A small multi-label image tagger, trained from scratch: soap at rate 0.0018, trained on rendered landscapes of hills, water and sky.
Rows from block 3 of a small multi-label image tagger, named by matrix and row number. Rows with one number within an expert belong to one neuron, the router's apart. Each number is 128 + 24 x the weight over its row's rms, rounded and kept within 0 to 255. All counts start at 0. Numbers have three digits each.
After each expert's rows are labels from the 100 images, of 14976, where the router gives the expert most weight on average: "colour at peak" is the nearest of a few named colours to the mean colour under the peak; "lies over" is the class under the peak. Only what is clearly more common there than usual is listed. The data: rendered landscapes of hills, water and sky. In brackets: how many of the 100.
# router: router (model.blocks.3.mlp.router.weight, 64x128, trained with AdamW), inputs 0-127
# up: expert up (model.blocks.3.mlp.up, 64x128x128), inputs 0-127
# down: expert down (model.blocks.3.mlp.down, 64x128x128, transposed), outputs 0-127

# expert 45
router.45:108165149105112103157108163162125138116162157134098167113117160140132109117160166103157144126097153139171107087133132093149117125108155141150146152123113141149152135153082143167127119154114118101099134175126165134140108152093106098169129168149128135115075166135163138136144110127110140091149144116134142101110104111143158151156100106133138104124114078091132090086150159146144142154127
up.4:130130104114159138110091172129130139103111128100130104138110088175140099123144108183136156146115131118087107122090100170119140145158139166156174174111116147173098129151131134093133102117108112145112103121158104167122135155140151103128137117114072131117129156104143111160122102173124139146118143107118144161101132081095144144082104104153117120099118121153153080116120137123140088119103
down.4:113123106154148170157114139155124156147107150194145165136099159182142116095119148118122078145086101067137141142132146096130129133143153111114139107134154148109136077119132138160143142105133127153138127117158164117149120135133127098128163179150131139165106176145158106118127163107170136124126117114149128155133121124168096125121155138108086132153065106160128097149135138137141125103125
up.5:175097162137109116129139103130094138127107151145156158126122121074098155117118170100130156137122105137100148092096141044130159168085125103113116144135153129118133175151161128147132122111139119121125153096128070137140163152133115109106153172136150153124124138166117106183111124110168109104131149147129136117100116148152127123094105136128120087103102165152125129130152147116134144165135
down.5:146136134112179126138131134079119141128171146124149147105136118156160145160124105144090102069123160178165144137113107113161100093107152136130128111171159114123132097133110122112118147154133159162120115191093151110116099108143116118137129100083118126106162111164131135119183140144103152137144127136090115178082140103078136128153139154139152146116153144120106137141162114141139144115139
colour at peak: white (34)
lies over: sky (100)

# expert 55
router.55:096137167119165131110110147111157098098134141157117130103103159132106098099140151124127125136093146144133125118103099141136101145109164072170132142093101123126147159122109091170092143134090112107106123159112143158160107151096087109128141164157151157122096133135169141157134118103092147108151099109130144125132114087128152157170113115136089102120079127106135104107146159155117160157092
up.2:164156132117124127095133137130142084084097119157153145136133120098118114160091123126116132116083146128124136098136106154120110099130134157082123134148072142118107133169151108107125142121094141118086140154125174125155134147133131171135115148112139168114123117149072123120136096112163139165088127086075112115128173127077130118085090135133133112152128132147141131092161106106157150175124
down.2:110112135119105117127119090097130139152117099119130127184130119159134165132157132093139123116139149115120109139148124105098157064142122117138070138112142153098130144105126071129139146177138130116098126108078113135150130130108115107127122122119149167147151097131166101162109069142130125097110136120109086139138121131174122164109109156162129132096096088071095130118101114167141154113108
up.3:136108123117106161107120117127134114140105099106133137156112124130156141135120094098147161073110114115132073111137118128167157127158140138109121134142146190115119101132096101114121138124147137130132115101089087136127110096081143094131090142108101079124158054125138098121157147184158115135104154145160117125159111093133099138108177133127117126139163149133086119161116101126106145125095
down.3:111089167099123119114136060098160145102104129089106140145153088143091159159137148163097133115093152106148125111126123112088129092126125138113094170154109126133123144115130124126104112150149154167142105132122172122150103137128161137129105139148138113163160097125170175123115130083105095184118139133147140150100162129119107153114106176160134127100103149096138124133094109109149109149139
colour at peak: grey (99)
lies over: sky (100)

# expert 19
router.19:097161095132125124145113101151128154156149106145137139081145131126158107136078148128086093122139155092101102149160097157150116146108122115121133149104157095093141081111079140112093122133099095133121159140154108144117125172117136118131128110120129141102130153106146079126157108117108103117128088141148168096148137175091095179147109116105103126151167116100126109116093168136135151102121
up.2:141117144165102110124143186117142099113129125120132108186123136121110114103118122104120127191167094190101092161140157097156136099084134135141134094129098123140147112144150133090156121122144120130143115110132109121095089117134135137134136119170158173111140134151145102137176107104114102120156123140147138098130148126137128151139078113123106147147124148126166111155126134160173124072175
down.2:115147129127113114095186190137121124166127108123126124149139121088118132145119119120133169166143136187089123131105095115131132173132100139113094133132151124144117150127099145155139179120152130187106132110126135096098156122145157121132081159171150113143106147164120175132150154139146103121156091131151143143092161166082132114102134139138143091138145119127128116168114126135111157084124
up.3:147124153076117111123140099153115104113111104145149126156145162156096110148169124165138150140135102096079140161141188117141152111105114116116119106188137126120119107104126118114186143188094145116184139123114119124103135135125116139100131092144121130119104195124130115112128137159118135158136097156122136141127133142124157134147098126116148123119135129077134132204113105144099133133155
down.3:141104104152116108132140174146115123163128127087129194174140120107144108166162087106126124163150155165134162111109128105152116144124126160120117111154132104111132138101105158077123117167133113143125107111109102123143098143173167113162170077150154108158155116170120138137125137151151152127133124168126134099137167145149094151136149139130138159101097141093099092115107125117154159111149
colour at peak: grey (100)
lies over: steep ground (36)

# expert 33
router.33:088128112110083147169141155157147139153146120105155153109110164126095094125143140124151103113161106100138132122120137097098168080100116110161078107149114117114156101099154115183128095146166163156142129116097108146103135100098099150130088108111131115109122162115150162108133111172164127090128174153136144111109150110106121151148127131115138103152115109098087123094103153140118119141128
up.2:119111108187147132127119094140146153156106131136148073075131112115091122114148166120129141141179116137097112172122132153051142126124120140121120147097100154106130102103136174136144147111124148126114146138149128119088142081117114126136084102137119084169117163135133114137086141093119120144135153123176165126135150112120103159161149111114160107128123106165172143139104110111141123105118
down.2:132160080130118141098165116155129129165182129128150156107110146103140145115140105142139131119080143118124159136079161138152166137116100082134124114153116105119131135085109121120195145133153109141128142119121140142136110178088107146090111161160171143112119072149120164126143156133131145130154113122107107126107113116150145092137111139148103115139132111142087087127096078093126126142087
up.3:191132162132140119079103111130197158148135137125117131131131122109110137127164150134140147123154143159123152107146169143076141098102128157110122156082119100112141131110135134155127106132139157141129156092136136114084139117154132111166114152098042124145088157134136142139126133123089168148117151098109143135106114095141155140106178077170140118137119104120131140118132111105120109131116
down.3:150171156084127173139148136137102107164144153128133103126137148123129125093128133118106128130099125149125124121103129082163123113185165102114130136132075129131174151104105130092174151151150109136128107156127094160144121129124137094156063171141166152143113113151092160102131118120169153152143111062148109126160109131125128153140157129154127147129123136161112106114161100120148095142115
colour at peak: black (100)
lies over: water (83)

# expert 59
router.59:162141093110134160157106094133135108150138102076114110114121112108156119142107073120095100108123128104145156142123119094091117138096112143094079113136102097150094109095133115105146126160129111139121123089161097126114157140130133123102118078099152145128146101109107097108117131106174138152127105131137120080104125143086099138142182122101107111147132108131176134129078164087137154140117
up.0:126118153141140136098129136115096115130112123117144103111173151130112110111148153159117157144104108112137151088152144056105127131121142124120183110077135158148139140133159136123140125132113141137137151107151137137123141167144075152119155107129137122100148112140122092111162117062117111184157141124120103095127130167129121110095141174150131113177095145122190133089102082142146120137146
down.0:151130108104110159109127131145112157148148205136087130160120130137102133174127137116117109143127124122069127133124127131078109113127146131125159131146174139092133111135154154167134128098103162144137104155141093129163162130104149123135171128161150129159109123078116162146134102135129161149150120054124145163110122109159112118150117140120139118119123115183103137123172094100090125118108
up.1:097147112116139139162104125097111127102154125118151175135134146120157120110163162154167111131092155100144166111125110135120149116118130093151182101120100157126125106133164134101138141163133161093121155092153107151153120169138141116151133148127156137145132143164157148148097117102120104096174109120140099129145096113112069089134135156182156105128126166157157122117149159135182131112116
down.1:158094114136125175132109119125129155125130177140122105115138103107097087139122163092098113141131174105103089128140115151101127096135125135121110155172103160137112162128122123130115126156101153087119141135186108129126166140102138085141098137187127110165143121157113121138132107109090125108121143101127114129127168144163119168132109140051144133127100139173119138143109100117145085116102
colour at peak: black (94)
lies over: steep ground (49)

# expert 54
router.54:103158126104109147126086152134163105099135106142094139129098138143143099146102146134124106121105160095158106107115116132171093160129154096149149178118146119102125107145087160155076123125091101101120138167110127156127114160115094104122159163144132148086089136134163161108151096117105156098115144128103106122101143136130142147170105100133127104097106096085109098116137150157101146153102
up.0:116101118148098137131125124142141158110119157130117119182144120083131131106129125142099112133114132122101124107094106150170095112077159126105147102128096122145137045129179137151154148135087085123173114123116132094106155135145129142095132133131142126171144129110125094131123088126138097106132141168176136115174107117126105138133134143131134156173140133135123081115170143098148136162173
down.0:144111173132140111089168143145127106117158114136139112102132152121112133114130119146104100093128146136079175115137109138125107185125148094141099175139101132141110126081081134124118138079136141163171128155155100104120169106156152139117117135120172164115123159161124123141097154086122140126139097087146156117086113145130113116175127126130143138180131145125137172172136148144155122109129
up.1:153120119124141164098119116176148134140122102119161089131131096120137142128112100144173114110119085149110094121152148091128138118148138167136164115149113108138130124132099140097207117137121154094130167152116117147145124130129150115101195116119129088105159114097124150106122114117121126156110166111100075145133124151140073163120120121148124134114151156133158111138204146115124144126155
down.1:153130089137124148141133120113106141135132125147112142137110108118098080131138168169177146143143139105139128112137095159154100177135090138151145151155071125131177164139122131158156145123127134138114103118064166115154159143140111138147151136084134121166140133136147127144105163101163134175146106122113170159108164106125135157166121154128113094148140127158143127120172133157170131129090
colour at peak: black (99)
lies over: sky (84)

# expert 4
router.4:112140142101142086100102165127149163096155128140160141117150147102150088114172150094153172122124148154146100095159123103157100158097164128119157156135170149150149136140084135183135111149145145116147149144091137143128115133100096089159168151134121107148141150116153107130170139125121102107141140130162165096132092113151141151130101088106110126081121113132107110103165146152135135140127
up.2:110108114133112136133151150140132183088184127134144111067104096119122106128128122093135136120133123092089119121128134142147127090123150175137111170143094173169145150146101133129113169137123120126109148101141140183132179119141134132144138138142176126165129135103131105115088128112137142129117188145117136165138157091131114105107100118163134157144134073144129118104121107117066113124128
down.2:123157154156095125112175117112165176134108103119147158137117081094139116123114149137107147132120155155110158148119118084106084150076097129160129197102115119131131119170166111145131159136127140136106118114118105135127170114182136110118134141145163143145161132125139115121159131133119109130140104150153093157137102113144096096134121095156139074142146138125122136106102093106127076082126
up.3:124119132105092142105105150128115143153095139056146121156136124149093090088163133119119142090091140118147139098126145120132114119166117121136121130055157067151155105118090100120133113098137159120146137120129136090111117139172161132173099150130092086118080120152132124109116105128133126159135132113091154170114155136161145115097119125127102160132147173128140124143107140143092113145140
down.3:117144151068128105107115099116145100119172101193143166070144139098105086129124142137135092139136114134135104105140129138105111116100133137131115125116170112131119125149140151089136150113121140149110060118117126127091121116161117124134142171138119130134169118102167173089144150132113130133144132126094143155147147173127113148142144171119127182180135169107130143109143160148126127088133
colour at peak: grey (100)
lies over: gentle ground (75)

# expert 30
router.30:096137123113131120162090157146142125109149139144112136084119152155076103119138135119104098177128145121168119113077121110148122152086147145150125161105115119110150112122111172155106131163093098103139116148124091143157114155092089102157151140175135113107098153128145113104136130144115127109158103099135137091093111117103148158164090099136165099131100102089171116112133143139114157148099
up.0:144133143122174118133141106100154097112097144066132141184151090130140093138144148137126118117124152130144127136113100100169123136153127136133173111113126116113099157112078094155113138139079129154107107123111171109089081115117123114148132124125141156127136113113190126088128104084139149116120173136156118137129100102167179145128171113086107136101141125124125114130088149135099149123102
down.0:119127134095095155105119141134131126118110165094152102150122140130128124138071093125152125092135129125137146063110172139113148140114178145157151153120108119121140123115142122119129108127132099158103141169108147103139069084106149118176136169119125157085067097130128117107118105121142124154143148127105137145163161154165106147141136123139141093117130127159161117145084117140128083157170
up.1:124141149114147124134090101090140094125103112134096105139094102151113125139136118090140158141074137125149110104129152137161128131125103121171113162132141154155143127144107116093163169117114111122094146128121151104143133115161128096137135150140123159142131104141184126110124055089133171151165087074129112113116118093166142136143207103155105123134125118107148153114114150147133109119136
down.1:109108121128148150145150144075117106115073158122121137145092155125104102083162114084132096113068121105155129160144144111134167114160141104119171123126094121155120116108133088097145115117128117145130098147122169125127142112116155117136115139113133127138131105174135125116155129124146131116061095157101112122128185121146116115120125175133163105171087098107105131116154149110140122135179
colour at peak: grey (94)
lies over: sky (95)

# expert 63
router.63:179109110109149165106132143071144094151069109101121087167104100119129141140121121155133116105154089132120137117144163122109124141136132141117116128120134113101152146097161089120166118109136129150135112098109092156159114106131127125156090113101093091139083103096113140097125126092151156141151106110119114162144093156169112108107181094147125130148138103148151125135140153074139109144112
up.0:136136114161133118146111085121118177106116089168112186152138154110131094157156148089134146105118105102109127141114110135124120140081133162178133138090133111141130130141178149141121145115187145142120095095168117152106136126134134140122126132119144131180133117084102086140099140150142168170105095117170133167171110120108120136102125138143132122091108101123157124105146089131101135126145
down.0:160107141133150134070118171145151184145109165155116150114128100134135139102122101087145113132151126104108151156129165118161098152119095078150129176107134151123079117084144124120118158162139133147159136100088145120142118101107152129160100090132100141168184138105126108150115159140107089160123098118171110115119122146127073145130117150149129124149141119134098135129139111105127126130156
up.1:106137123143173092142158130138174177089139128140115114126119150064145148140133107119173154145150139147103097117087125115161137101118118124102114129130159165122113159151103104125136138120102121118148114108080102160125151105072120082154119119121135122104118127181086132096107142127112161105154147107123090168152138167164120160158135101172105150108147115159150141139127124125094129123120
down.1:145167106128103147089106109132097104103077101143128126150112116121141109105136124176205098123088150140113092127144112178108086129121119131139092130127153075134145136144155096142123143167108148131136133104124139126120132153137129120173117091121121127136138152133089073131134129166152104165142146093111153138114141088156151140111135102147140072148121139145137150094129113154157116127176
colour at peak: black (75)
lies over: steep ground (93)

# expert 22
router.22:110167154116119155158102145124138117103141115147116128120137145146106106127150131098162101132092142107167114094131101131144155128104168100169149143135128120098137131118095148169103108156099104108075114172090111098131096161114097110171111138172131095091106144149158158115154132112103123114135142139150162109126094114132170154165108110106121112095122092078122103092125142156130161144100
up.0:155169143116144144096092144155145134126124150099142127100122110138116115135148133168152129095104149141158132104113157144170084153063129138131132116142129081133140153119142113175150117091114117124102139142131155063089049162164133163151148146130127092134148103135120109118125100143110124150122121140130139096152113103156124132111093155172146132076107102126112142151120151151125115105152
down.0:123176116156132120138124148119109161086071121135106129141106138136112154151145102122124087139122151173142140148108141116126145101155128116155145120152145155165101141083123139098140121158122175179119167131134098121175143121102155175115163130123073168116155099080115152171111168121114078136136148115112109105120129118138077098160136118114118098145096115116135124096116118129149132137140
up.1:113101112150139141122107110123140118114148095144125140144135113181160095129097101118118100144146127084162114144132121124147125155158127128176112147089142122126108158117200095165145094149109126143079116137154191121124127102165128131110117129143159165107138114092182132139163123124125101113082103140137121136100140170133175149110107160107124139140093135127110131124085101124081120152110
down.1:153127144121148107118113118130116129089120104058104095093124141125113167147101159117121143130080107123103141117143114166068158137092191127122135091090155163149148132155137150124148123133123161162139109117154117150156139177124125114171112152137122122124136180114103116138118080151100194133143156122153137123108127111153147128117068157146136138131133155112114111137104142112147127146119
colour at peak: grey (100)
lies over: sky (99)

# expert 10
router.10:100159160124135099130085166151154105147138103140089155110157146172133092137167173120132164168093151081148100127089107099134094123104146123152145143101153163130130089148123148148110109132130172126122133145116114162136131162099078133126147168135092139079136146085160135118162099154112129105111132145169121108125134110116171141138111129142167118128114127147101111116154147154125110119108
up.0:075143129122112136139102118061113108082098133128088128140148142183121159122144155069134132118117080144140147139120126105140163129089140091115120134111121128150162136105091123124129137104124128119074129136096149137110133114124147134123107111159104181124161123146130142139070118156072154107127104145120099104095147154125131115125128149160142080130098134096144169155102139161138146103115
down.0:164149116069155156162140129138139096151147123154113126134116157124131140112109124115117117189111101105122096152086102100171124128091093139154124161094164137152141127141172091120107152130103124145134115129150137120107095131119092142126128148165103126175116148141142128076168102127147104151121110121142123135114140149099079103168138148174111127150123172151107147098115141086101116158100
up.1:156122152150142149119145130124125114145101122177087128146148095141156169130128126127139117137127087139165143093058141118150128130131129142125082138136132175165122130148091152140105126094146146096076094155119151163128150151098126123106137142131120135126078142123106178112102075119134110112109190104107137144108162131146131160118125155112146119090121153119092158141157122103109174150120
down.1:130143099131165133108145104160138080133135111136125181137141178165096096132124135117155123143088123151135125108113134156123118120137109110144154114128132082111137146125121191086123157138129154137123132125135117113189132112107094112144152142125132112193141140153104142130130158159117114120090134147127105073098083152109130180096091132156111116118117154128138185124171123095126093136119
colour at peak: white (25)
lies over: gentle ground (73)

# expert 21
router.21:141162116099094163168148160140138088109138102136164133142111148119103120149107115173096095116093130102125133099150114109096154147108118159142122101161131122094136106115144106157117126168089178097129172153134114115108111149113121161159124105099118132078093120150151139097165114117142137130142163155112125155155153147141087142129115175127137130129164090119094152105100162161098148128153
up.0:134134184132128148132153108139109137133132143135113103058131077166122099112101158139128137125111134148128142101144152113088113143126118136131131126103142096152155143110157123138130145109068124111106127109115097110101102124149072156177123104122106083141090147113150134111137139117066095130129086173129141151154116084151142136088151119169150101098149110125147118122090150112154131155107
down.0:138172145135176119171087129104165121129123149103168114147138144142155165167152112121095105093104101123110095106111132149144110115094175140131126104135165186081119113137100159125069068117115140105126162128084115172092126152116129119141118143123140170100134139156151116108129109128174131066137135140133115162137164132126114122133131136146139133148137132123135108129139155158113139106141
up.1:152099137114170135105129103156132128121113108163119116161107153133108140109065119126133107125127110153140113146106057112130098123173137121154158150135126164169125111178109084086103139097118109128146151157170155132160116174119155139126140097100158113122094141144154098130109108086105137122131101099136093116113136145099109131133114109145150154120149133083127133128149152116186133119175
down.1:156158109128139153144160117108125152131134120138140129091086146106142136161127102147099083155137111177139083107124167092110126149062110138131117125094148093116115156130107086166136136147099133121108095140184126141136120135125138143099141125089142115124117134108144100132111169172106100077154131163126125137173122125145102183147129076131136130122099097152115111119101145152103124145160
colour at peak: black (100)
lies over: steep ground (64)

# expert 49
router.49:153161126092119172114150149126136122133140105140101135148085154105127104153126095136142103089155075141115124094141115119136167142112140152147128066161148150127152116078152113118127110119114121151135168106114091164114118106105093137162099128098135116090101143093162160119164118185130117105164111152120103125094083125108084150133143128157122097155141117145130126093131167116123106116144
up.0:122124166096121075164114148099119138084116090105090132129112144152140117143125150127175139111135108141154105125154125100139172129133118125112115125111100158126126145106123110157135133141172123115169107123098128171064137138108091112125120131157180173136108150165137120069146128168157142130136130112151138110105088135149124126127120133137136149170093138183156116135131091096134166169120
down.0:170135107139092149093160128146102189120101137142163163136142109112174121096145151135136109116149135129133118109112088118131121139130156142122130111109139101163133135093129112154131136173105106086141125097157111154154132173139132148086117148114125107129158090120086107145160116125117116186123121136174152115113158120153102103128143122186082171119103102118103106091138097141111122131091
up.1:123171162123156097103090159147079125096139150113116144104126202143135129133131148127162175119086105113126098160153144105140114132157142164125154132101123130115123124164116180153150103103109138122136077111110155139126149115132133149149123111137169165072138095082142131136165110101099105136131111127134129115135126184099154111157150130159131122133137075124121153125137130143119098104148
down.1:113137136185117119104122153153154119113140101110122175159128111083129110112162116157193107122133140146151085102105154121134111135120138095187183131130207131140113121131136152104152108128142155133095127132069146145159092130147114124123135121139130115088119137159163161092145096137081126150109122102150138138124114137135111133137150103109162138138089163109132126097125092146141140131137
colour at peak: black (100)
lies over: gentle ground (61); steep ground (34)

# expert 11
router.11:089161152105106108158112168144148128100142166174100157107121148155112105130129135105110110133097119148154118122096109126137106139119158131159120153115098143141165140130095134152100113149103105085116119160100146154120110146104096105122147151169144155130072139138157170129152100120111117097116128115136131099097119106108144156160100100124128089125090086104141111103128167156100168170086
up.2:135097152145151119140103094106154139161099121105145140124114118131044126156148161107164105115137156127125174084115121140097131132146105172129128126140131106111170160135156104144149121128094127161145132153138114117132137096127109099176142103105120172138143136146127112143131128122074114157181152138100127128137121102167173152111171138146107115115129146132092127128132090106072095134160
down.2:122115155167120127137172112176149146133145102129130063128139147150143185106090135119103145096138133121106153107100135112126128153098119110087118164120115110098171133082129157133165134117136138132119139146129161125116136112187144104113068085122124137142124101135082142142152174090153096157093113131156141130148158136142094101134128135157146174136114137116132184143136136126138138104141
up.3:161108153124143138098123118134128167112119145112134114133113128100125136134092101089157120131078114130119157145115146128151106138133136140105145152090159137092153091143102142119126129116119111115153111170116126179137136145160204175082146097096164094120140128125092150121144139117114125137092102166114158092184126152103111110104148106139097092130123125129159155098122095151143147144073
down.3:119153124141106126149155135108100162098122099150139123163140132130141162140123145133121101167123124128135091109132134163119135154126153141124140110126099182152128103121099174123131134121123121139142086132163108102114094127182125120133095097142091128185155146090153127085139140143167138104107123068136131145045138133087101105088140121123133133160146119089138150131153146155115081141113
colour at peak: grey (93)
lies over: sky (100)

# expert 53
router.53:123077157158154118104133152143134167101130091136157142150127142149116119159168174130149171143104133091086144103142118165132116140078169114116141155127137155140132136136144115133158141164137143127164154141102127127144151152131137098157168153101169142144164137141154114150111106093113133157129138145167159164175130094150105106128114145156102145115084153134129108149162095112161111166105
up.0:119152112150108124146124137115118144126129120087106133097097112092149125109111111170139128137118152081108120120130079073166102114138167102086131116076167102116133134178121141159119111154149146117109145140169160110106135072119109117160190175157109104138115101144111126125129128123150127134165125164116133085128126114141134149151139116119149168064136112117107107156110098141142140131111
down.0:100167138110139136143163152147093092122116140097127122178126124103122112182136103062085118148144132126130130117112121114145133127116161171120087144116131142106100099101089116110110099115151136088141142119150135160090120110123135074121133105122100133114179166113109115141088079105170114160160147127129109141177123116103105143170088112142142131104156111139108116126129162132118138091134
up.1:122109148128144142157129108144118141161102129126080115107137158151171133114122162104090125110181136140063152159155160130139135147199112103138165118088127154151103131116142093145159150137103092128125154113116117127131149145118134094128117130158116170127130139108151134119166085135182125127124141136132096163112167098136104127130125152134131102116147160140133184133121079176149119099126
down.1:121144091119116124115116132122089098154153114111135168114090130120149160112108132148136128146125144080175104116115109132138116127086105120127124150144142074128112139150123154095161144124127142098127136139145079129136110162133172140114088079081141093113070161109140111118096138146114169139169084102131169118118136166150123137109107077134112161124158150113127107116158125111098173118155
colour at peak: grey (100)
lies over: water (43)

# expert 61
router.61:129156104119078070177126136141129158126118104110141145158133149158092125150130144096109139181131149105093107106146119143112129133105126163116135126144144120108138096120132161104125103166119125162149114154102168088079096140127133114133097114147101150077168147149128137135126150146136113107074120151099154151143109157129144137108101156125167132152152112092084115109145090146155154169118
up.0:106152131161146111143119150137110131136123153164116151161103171132134120094112166150098165081144101136057114129117134153154133093123156122091138131127102133144127088110112114140117103113134143108138148146101126125074128158130098105148132120133143140120104098117141200112137134140106121144104140108129123145131136102084132140093130182153136118151120143089045148124105096168122124120159
down.0:166115135128078137092137125121142122176127128121135099102093080163107147153132112177134117161094128139143143118117103109154166142106132157137085122147105087121146137114145124123132154182141106103148126114110109178139118124164135145126122137090090098137123128163158126074159099154191134134137176115127130161144090142096133112148107136156123114146154110150114106095108170130129136119099
up.1:134126093128153165145176140112170134112103131151137144147172159125150117106080113142187128115133131140113149152183115109123173107141100111117134129146180139126147131098145115123139057133136098108113150129122149102109098130109107091129097137121083094146113116116137131126143096124113129152142154162132098160131133154155163132102094102128095114077109150114088142133131136175136148164143
down.1:160151135127146166108097165102101126095075149157141135116100150159123124121109129150152103139114173093075128091133074155133140143160112148097101164125108152131094117163118114143117126118122159123114073164125147115105149100124160173148120129175099123144118113137138127129128133073106121137130084114104124145145166143156101107161138119124086158147168143140096127106163123113152130129126
colour at peak: grey (97)
lies over: water (96)